{"norm": "layernorm", "qk_norm": true, "projector_hidden": 512, "init": "torch_default", "one_sided": false}
Rows from block 3 of a small self-supervised image encoder, named by matrix and row number. Rows with one number belong to one neuron. Each number is 500 + 25 x the weight over its row's rms, rounded and kept within 0 to 999. All counts start at 0. Numbers have three digits each.
After each neuron's rows are labels from the 100 images, of 14848, where the neuron reaches its highest value: "peak on" is the class under the peak. Only what is clearly more common there than usual is listed. The data: patchworks of several textures. In brackets: how many of the 100.
# fc1: MLP up (model.blocks.3.mlp.fc1.weight, 512x128), inputs 0-127
# fc2: MLP down (model.blocks.3.mlp.fc2.weight, 128x512, transposed), outputs 0-127

fc1.252:486465464511546472490510491513490485452508538510499478488505505501524533437498498545426500531503509534488484527508487486458500472505476499491493483534520468541469513496523539496502492517455516477489528487508499497506508507498486521496489497487488489501482512482525488522501482506474548473498544468536455471416492543560477531484465542483489494522504474493491504491493516538500515511476
fc2.252:541487506498517462510497497468536527535473504494478509521495485502498464499493503477580470508481511511536560486524495522553477497491534519518480527483521528468489504471463481458536518497487529509487521516467496535467459498503519497516519526484501483440501482461493477482509536511522491510517511486477517497553451459474495487517522456518536495479512539533485471509491512484514469515535
peak on: plain (25)

fc1.483:494495523511512464502485488537482535498495508512490499488552529478493503505480478481463479520482526550497448490497509505474477469516512507508486493490507496502535500511562502479499471502494516529484517486527514476491477479486523445498503479486513516488472493519515555485510566483486521471528539534513519539542491509522581465504503516532468445554508489491525525464538507464488494518482
fc2.483:494499545467503517502484476508493485492543511500527479513429532526490538512493503512521483502517510491475467487505458493502491506518504508499518504469520516502477478531480469523516505476535484531503550524534556513461527445512528550476464485530479474472550525476443504487522520466497482493495501529504477510534503494528533510521499517510533527459491462529510538490463512493497540470532
peak on: crosshatched (37)

fc1.31:500464504504542475500524474537507500510459485484507499553529498492522516522520570501522492513513511518482499540492554527496511496508487470528512481478550464492491504523460504559504507532456500509519502506479501485474496517474498536434487501483481530467481491494544528536483467522506487511499526497461471528543492460488531529479452499501477493512517523524512469496514536471513500505448
fc2.31:509532485499507574556498532497488527500533480482488497508481498541493540474505483512506503480502496481548529481492448444459507490443510523463486506479467532521484449487514479483517466501520503534538525537526501517523509496474500470529488478504554515498493503484521486480505513483485507508508482521536496509465505470500488520521487509451504469506519484476499540514484527477518430475465
peak on: rays (33)

fc1.392:503488524518490477497484470484516522522508519459534538449492512466492482523496465498476488539473487523471535506542498511545498497489446518519513478500514516511478451510552481493453499471504518502461483483478499480507492506508513459490511478480509481554518482523480489544497551487501502491524558524528498507473466469515484538465542494567482513527497505525502455467475491498509532510485
fc2.392:537511484516440511526521516508521556518526510507479448539493474500483478479506449461482492468522501532475509455481534498485535553466502475495498500505526496511500540496455517499512468512480432494512477549499509526471524471535479488486501507482509506464469510511502500474470471470543523460495474500530522495494504468475520508501482483517493507473502506479502569514515490494470497541514
peak on: crosshatched (44); brick (29)

fc1.258:478459545495482477488534490551471506541515492515497511517476510544491531493510532444549454485536445481449519526482496516525537508521478505535459501457508471519520471532493506462503506511487475511479496480471477481465502509521502508492469485510496502519505500557473492473493483488541481471487477515451506497533458503538527455487496521516488509494504541477523499503546490485504528502492
fc2.258:507478468467510509488509438472468503503532538458499509515520446459508500491455495498513487529480517495477515506501520452492510474470479473495484491521489490469486525484541514458482514485502504487516486557461518503546467562551479500489507493473480474454483506482523469508500513520483493475471496504486486497505518474519506548502452515499461479468535534511462489512461524532535476478507
peak on: rays (63)

fc1.41:507515493459486518501480560487508474548546479514486504460522488505507520472490516508500524513534533500485472497511524482542531483510515428508509491477510507459485555474488490513490489528535523511493467518506493531494480519505489509476507492566444520512516535476489527519502459492467494522495538494489471494530509497548517488520442517472500497516472497512510541501477563521482463487494
fc2.41:515501489515465508426550472533511527529523528453535474484495508503511508506481517509491479452538513487513528474477485465470503534496528537509511511475512499520498503503503520480527529520500473524518482534541503459500549510472469433474498496440509537483495461515521515516504505479525511490469483488519535477502517521438495453502495517513496514488453469479481499471493505461483498494499
peak on: cloudy (56)

fc1.215:492481469559492488440509502484499528478515485475493532507508456496530524503525502514551449500464492509456467532503502499474479487483516500477574461458487512499484514495466501474472510509533481526485527513468522474505482460486481510521524470488521518531473489500462452490475511453518512486518560484518502529502543482501454483520482512490520472464509494502503490491452483504531506488511
fc2.215:488502469481498497516493505506494476524481512512472495463491548492476475485463527441470514528528515487514526471488494497501516488531462456484448517568510541507532495506482483508498518535483505454476493483507448500508530559504513521492504500464523462459521497518526523486515477526499500483482480472485484491478431524493545534471491515494490538524483480513491536521560511490478487494484
peak on: dotted (34)

fc1.227:465494493510497504498523474508469496465486454531506458522538487484570506528503502511488513538484513535480513496471487506497458521463498495495475510469449483494531488458491469541506476477529499528480499502516547508508467520466502506522508484490547486511474520525491550494508493518528493457457480522497501507521492522484520490486496528473569503544497536519476484545488455502455465510470
fc2.227:491517510468536431474472504523520480505473516499491537498496497505456489467487495485496462470512505511561502499520469504521506504558531497502489509485544486512435461517513522488544490552480481502468487499517471557470498497512503531503493502489491502473474499452490481466508535521497535523534523549508507498499519509498528496505527512488466495516455489471555524481537493522494543478500
peak on: cloudy (38)

fc1.407:502456529515525473501530496482510485520547505508518469462459481436501547457490532469529498461498520507494499479514546487510517493494509502501506536490509492493516491506476530501511483459466514485466506490503497511517471469458465534489498518522531477529521515456519569477524525503533483531490493525501465536525459551465515478512499481531533489490548460481506479469490502486501523520514
fc2.407:505531527465504491450462511519504518501481513466517505546519515570505514481468487553515509550489472528472498504535495520503503513482508491515523498565536479497516533464455493479500486499538485531501450495514525500534489491547491476503497528473501495508486509508497470508488541485501511549477511521540493506476473489452482508425466475504455498536498487481501527503512511503524497478507
peak on: plain (27)

fc1.6:464520526504507512568486495518501511451554473497524529533477509515530491487504485502527508500474492466490557497498512534499519468481483458481479508483559458480543481521529497488461476487522509513497528443532475518531512520510558516505449506475477503473477509471505506513466495477493539524525553485485482492494489486492510513507520514497478468527473512503481510532489463531483463511471
fc2.6:543480515498487508455505473508495486533446522520523457480526502464490482531461508500444497501561503525488461514504520485503504543502529514532536494514483547483464538532472485491533512516477483508515516504511516495545514516507457508470491487509505507519522486496496490503532488516497505469484471482475531510480471555477461530506506480523507497451521518480543471459524495517533556499542
peak on: rays (43); spiral (29)

fc1.336:493490539483514482497490552514464490514508495518527553511497455490524497529480494482503488498494506533522531530470478493466499541505505510477529508479457480500505508489478544499518474480473520471473523485455537532482476530513510491501550517511528535546498526449520523532532521477475504489469549475476529492523445514488482512553497519503471514457493530504494477497470480474553475506517
fc2.336:489496522508510513527521509471496480513551513427526451518507524522456492454487497483498482518510489518498506486466513526470462474459463524508496509511483499515515503493527465529489507507513516506533497562539491489510510476476499495480497437500469462427496529548496525483480492486525478516490510530502503499501569474513509474490508460495489482551502499503453473514465482479490511481488
peak on: rays (36); checkered (30)

fc1.435:516491542477500520508480490505490503498507518451469468498506506493519470492481515472468507527503491509545492481439513510525482511561477513481441500547508512511522495519506535537496530503514487537501496486500450483553536501486511449507528470479483524496521520482506524491513522535508477511528460466472456481485450526507519532484510471476475514533477510471487522497494525471482545506441
fc2.435:451498470504501493493490580508504491485520480511533540505515472494486517505524506481486516480489469491478513539518488504431508484485498484542556492487485509504453488473504497490511481525499515474510482513521491521487492534537493528510495521516513482492469481499510484462469495494488505482465518500520528532519542517490516439495483544490508443480504467488448470495518511502503427507566
peak on: dotted (27)

fc1.296:506487499537498505483494522551487517482516486493501488498489454518547516450490466483548476448485497488488486479466418463485489528521539483511480513508460515535504504465473509468516509518522489489521504496468514485540522516564533519519499522503496551502489486509495471495503482511499538545488554502496547488499503528499515548500496520517477526493537515501501522521549478512503471468485
fc2.296:525500533478502511462498477516497488507486471511518533515530558523431445526512503506503548482484499459469501490497531522500503524478474490465535512469538515520479504543505513517497476448479486498488529494496510496471478479487471478454453496486490485492482523461532547509503481534468484471479493501520455522497499496494480440517488460459509488475516487514532498484455496466504524533516
peak on: rays (54); spiral (25)

fc1.416:503486506514508505527473500553538503532505502479502505482528539495555498459468452494506522504504476450509517489505515533480474473523514483484491489537502521488460481487455500507528529466498475445452554495493517506485508529475477445474521484504438474480491515473503535512488533494469491476495525531492542486503500455489506489481518492490501507504458477528512513530505523500552464459496
fc2.416:462520517490503516524506503493505490486540444501528499488486494506444486535519500514522455480512506547485514475482512468560499542496511511496511531480499449512513521505532554518479513512523520542517453504490495531523491528520526508472473521493538546505514516541485483570498520496505478530494498496484493516549476509489498522490470552500504488458556502469496489467488486476489495542484
peak on: rays (58)

fc1.330:487469503532474485480498465489519505492504490489510462493432513487467489500496511494504477483483537499489491478505498537515553490510479520538502511495513520476467441498481475455528497511485484532487528488482536506470526437509517494475494513483505477515485546494489507470478507535504483494493545509499569520515477508488484531484551442451534493506501550481552547506511508478477494487477
fc2.330:491465478456495535499517484493486468511486493530509467536537506511490471479495496433548522518514507477541512488502485515519490487466502475522473515576550544487524474530521498519495503503490531488518523507522492502527525467502496535542544512483504507479479482513536490503475475448500534489508451493508467519516496516524508509527488506535503516525527474489470468517450513520513483519564
peak on: plain (37); rays (28)

fc1.170:520480499486526459498479528509500480452495500526522466510523513510487512469520530480503487448487499493525481508519490505496454542535485531476493483518530516480508500511506441490446512494499474485493521528517530467534517506531473491507492495477546576529501469494529518496574535494500501526479514492525465486452491458491499512496458512442503530524482522478513496448484486494496500510484
fc2.170:474487465547508506522478442452483546481473487520474511426471518525504511535485494545480458511509487525471508479494507511494516499458531489505445538478524524457491505465482513505532469506478483498519514510520497480506545517484521554490496477486513463528506511513498482477512471478493514515488489500474524519494514543515476514461492483585490493501539498474527490534502490479515506490505
peak on: dotted (40)

fc1.260:499544497487507478512519548534484425484506537501540520495488522472499510490515505503508499549510472498494512506473514471544478497506526501459530508502485448511479474506489543489471500516504489517530531490511494460497460512493473514481454465493474527450477515535505468492468499537484505472515472523494464511518549522531497530444511454512501502508518488515535522535491548494486546496519
fc2.260:524524467491492511506522515471481479480517475510520522520526451528491508518504482489488476490505546496490493531581547490479551533494524505513493500529511534506534520487520459518529495494465536472478521509510521527463489507528503500507500477502528489501487486508463478466509524549500524488497487519489550497491515481472509460418468498509481459497507518492466490491553483522510516551534
peak on: rays (36)

fc1.190:496498545465531462483490494454463485476505495552481518451452523505538492501498522464517515462489507507483507478460463498498549473499524480495469491497496509478494512478491519521507492550494462524477507520523516488506518509497516504504527477470476486524448533478478550527497515502488491502508547506493498472511543511493488501494484502470497449448528481466527530510456544472481438516503
fc2.190:531521511491481538490476510551546511533505517443538470537519474530490508476492509509490530521505513526524512490519550470448496509437486487477539525493481494543503505497504516461490469488503477461555469512481497496546483500536489477466487523552543507489506482515503463485504503515498526526470481514516518508532459524467512508468478471476525527537503531502479518482522491507516506476472
peak on: rays (33)

fc1.366:486512486494513511543469544495489525520488506480520534508518519486561493478482477538553498517488498459492472493515467489516504491514494515493504473438522596508475483519513475507490501463535491482462499529517493489507532513496498495530513530517506470532474472506473482493480485510453482479525457518485479511527492493455547517531513486474552512450501538508498487538486511504503489466514
fc2.366:529483503510490486517461490501513515504529449469493483510469462494456490526492518468476533493496495575476520487497495518527524510491510504531515538501511477483532508497499555447510503529520526497504500490465482516541457530499490493463468467477489510470542562465506483517458494475518496505499486452498500514482448542519491513445505489540494489483475508525488516478524494456497479535490
peak on: rays (41)

fc1.279:541455527530460482498513552514516551487534508518458504507537530524496462534469497485538516479517485559481514497533502501546536511541499491481482503476475492467518463486516468467493534430496512506472474518493535464494505476525508481492505489504521497510529509479516443511547476502488498460514533540487511493496479483496502534493507476503541503465494514515512516477530490506491499540524
fc2.279:483472498464452509551536518460498465522520497512555486492499504463501542524537498518528533507528504498533473480510489483510530503455523499473492464548465514512538518516483533488514492490463478502505483487469502537508473496538496522514525470504523515519466494521551458529475506506541526506525491494438511466513494495461508443512507501492479501485487455527499477487456515472506503525511
peak on: plain (43); rays (40)

fc1.400:492479468490501528486461507507495478502523533559497503492535482524482481491505481496546495529503486522488450471493579523509485481501506478524482471510486486508512529522495538527497530504511530543515503485532498448505533538525506497489476516511451466512497511501494488508499484496505450524526520496493502474480461504492475481510545520495489471474526583558478501473502493557467492507519
fc2.400:512506520501488545473491538449493508492530496467497506488467493515459507503503490510442506500500521542546515474492458509529558459537499440541497506483490527519493471521467460502525528508533498479495530523482523519497494507471510533510523463517523529518492485508498500464514479524522480433458542517483500479522504517510487504495548470505514526507480469491478536524509473478521525530464
peak on: plain (32)

fc1.206:486487505495494489482534514525481484483479516499477501563478467482472503514509487486519498465531511518478510510506500566504499488513517485562510518454522462467495489538524508502472504481523481522488500515510475515507476509455533500470499503520523492488534498492558458514449534499487472459455457540493473523505525508513505507531487520540503526470493544504535473521559513505510555512520
fc2.206:505493477509501487534466491539509500497521517495472510496529517511502521509522465546513482516535526459525498546529490480512482521458553478521543486542463522509492483470511507460513494508521487495515478506517542454513523485515470496511508561491502477512473538460541508514505545508461499480526553485499527497520488502513506506543447496504516456481517511459477495490467523510512538537457
peak on: rays (33)

fc1.283:521491517497463510493519477494473575498510536490551530502508471512490490493526471529498479439472460442529519479519495505487494497475488533525538503478470517524488498486515483498509488499515507524537498489547516436527493474509475522516479509510474486508480511505474527491564519503527450491475448502476474539490518472546496481495505475459495522506479500498549528485475509490528478517486
fc2.283:487502449504506492511487527536519446497501464550467471525498540495503512502520523487493485543498541501473518465517530511538520507497512439501499490501536513491514509497460488527451529500485500511484512521505490548489510538534511470540528485470525533486532524512529484488485505488459551488515549460541518484466479523497519525506493521534507504500516505498516482511550487508454532454483
peak on: dotted (60)

fc1.337:537457504518490485531495493512524503484498480497502487511497504504487527514508519491513496490520508514543469482473474499481495467507481503482493545538489544497505518492504478471535498465532423504453545557459530513486502511510515459503450481514494512505459565522507521479507527488530486499473523541467535479523472472507503475482500438480523529530476472497520488537492512459497521484523
fc2.337:526474520497527515494467483540502503496534548507520516493489513499472465496490484488517491493506501482479517517497464493465504596481502487552477482459500481514482483497511550491487528495498479525517493468508469480526481526545509500493546513509518525486504438478509495495500478493463481514472478445482504493527448500460470496520490508470487502468526561506492478502496519545555471504512
peak on: rays (36); plain (29)

fc1.508:533488538506477531511465486489540491489522518540504513498479485549514492440535532505505545514531532551486509442495510493492500482543521510511464470506443543476503479524507478474478532498535477490482462506497501522485494463473493495472508458499508500509471532446461509508496509467487497498486507534493517516532491539479483460511475518484514541491513549542502499487473520476466476501496
fc2.508:464526491502483515528512559538450498525487456526513476493493495505481514496517490504531497454512503498523521533502510483526511547505505504499537497470488508549478550458482539554495493517500500474480476483503457495505482535525466483499528536498473485481492472526507510545518522526494467486503499440481528439511516471529536509481540513466505504467466507525503482525473531471474479499493
peak on: rays (41); cloudy (27)

fc1.465:528443534480465504508491514488536518525500467472490514479494507529540496517471506523514494446463499491505500516492495524545485533527504500523492535439499521480519527444518490532504555469517487496476516497507477479489524502504530483502523498533485495541500479503491492490509503451526482516518550559510501465524463469459498513500509499469512513473464519460485528506468509511498477567526
fc2.465:511508451484472514498489505443476505502556499474575510445539483476507469498473488458475504464492482468521508523509468512488502484454534474494501515513504488522505526483473530500521494503444503492476473511476501544474537484473517514491524494493535512536495529504523462504509489494528546498473564491516484503521501487491547456443478469523510473489490505516526521522502513492494519521502
peak on: rays (33); cloudy (25)

fc1.232:512492472512478481563541497509450500506511470497493526497491526474545481526530483477502502484496572496512519466478488481544497424518489489468524498516500494536520484522481494556510492512534464494490482447514464476500484503481474530539474494512470473491517539497495519516489478456477514524486502511500520513466529470496518488511532495444482454525487506521501512512542484473492533499485
fc2.232:489492519443557461503479501486493534464495527505509477508515513513509533543520534479498478507514526474480487493510492517482490495475512487525522511513512532475471485464506557445500478511500479476488532524499530542512533528536494505499517467486488515560486497527543490527530511490527523474516492495458523485535548521510489505525480496538505462485548484476474476515485555492531534509458
peak on: rays (38)

fc1.364:482521511496492491497450494489429532479496510484460476516474465508470458501524517491489511504461509537473544501506515529501493444510477507509450461500494526520470479532519506533480491486510500517522490493465480512497549490471531466494501490505447515546480538486510501475514528551487502499498528477501491485531498510503477551488492542473493549516526483465505536457505519479538466513480
fc2.364:497487481531437466503498514480515503541483498516523520508466497497509490495526497515534502501495525523512483493522500498514526501505471485463575473505488494498475472518520528518552486503496506475448506490531501510485471472524497467541451540503532488433565473484478481518487478462502516500481485535529529544477526456501513484504494436530495476472496541501475519499468501515486501494496
peak on: dotted (29)

fc1.414:467519457462516505515503519489544510509525530518499481490498459493479526460485487486502498508498515489500472464497555462454535506481531505515500444490533472509495440514515555548482504507547454527477493521473541515451493523487499511474480522557505506529487488492499514530506555497502475483477485509497494491523480498514500501520516519483516534468509466481484492452497563499505491478484
fc2.414:482510517486479498487452537495489501462475512531495513479514524483513531476463488538521519534522482504514448540472467501564446475525504535513516527484468474508521503519494452498477494520453514507504509495501544491536476487480524503499513496449505498479496487486469486564475466503513503491439534518515505482502473492444485529491493499519498513470533486530474531526536504465523491524505
peak on: plain (26)

fc1.166:498475479494501443472476520482489460488497522504449487498487487500480518489468491519492489540513480541549469512479530502549514523454476508479509485513478445473476503493501516538517502525476502522484541512489509507504454497527513517454518496513468519510490532474551500581501487546518481463518511509538477490506542545478476493479501505522490513498510497510469508554500522448500508487486
fc2.166:514519527478510513512500483512531518498511503451498520493495511493520447527509489512476477479454499466512551501518437485474461460515518499505484483480503527512499501513491441457508516465470474481495488466553478529492540495481507526541504555498506495524509491512479466446493511432450515543493514506466530496478481475518513506491479468488519512533484519515539480498483510525528485527478
peak on: plaid (25)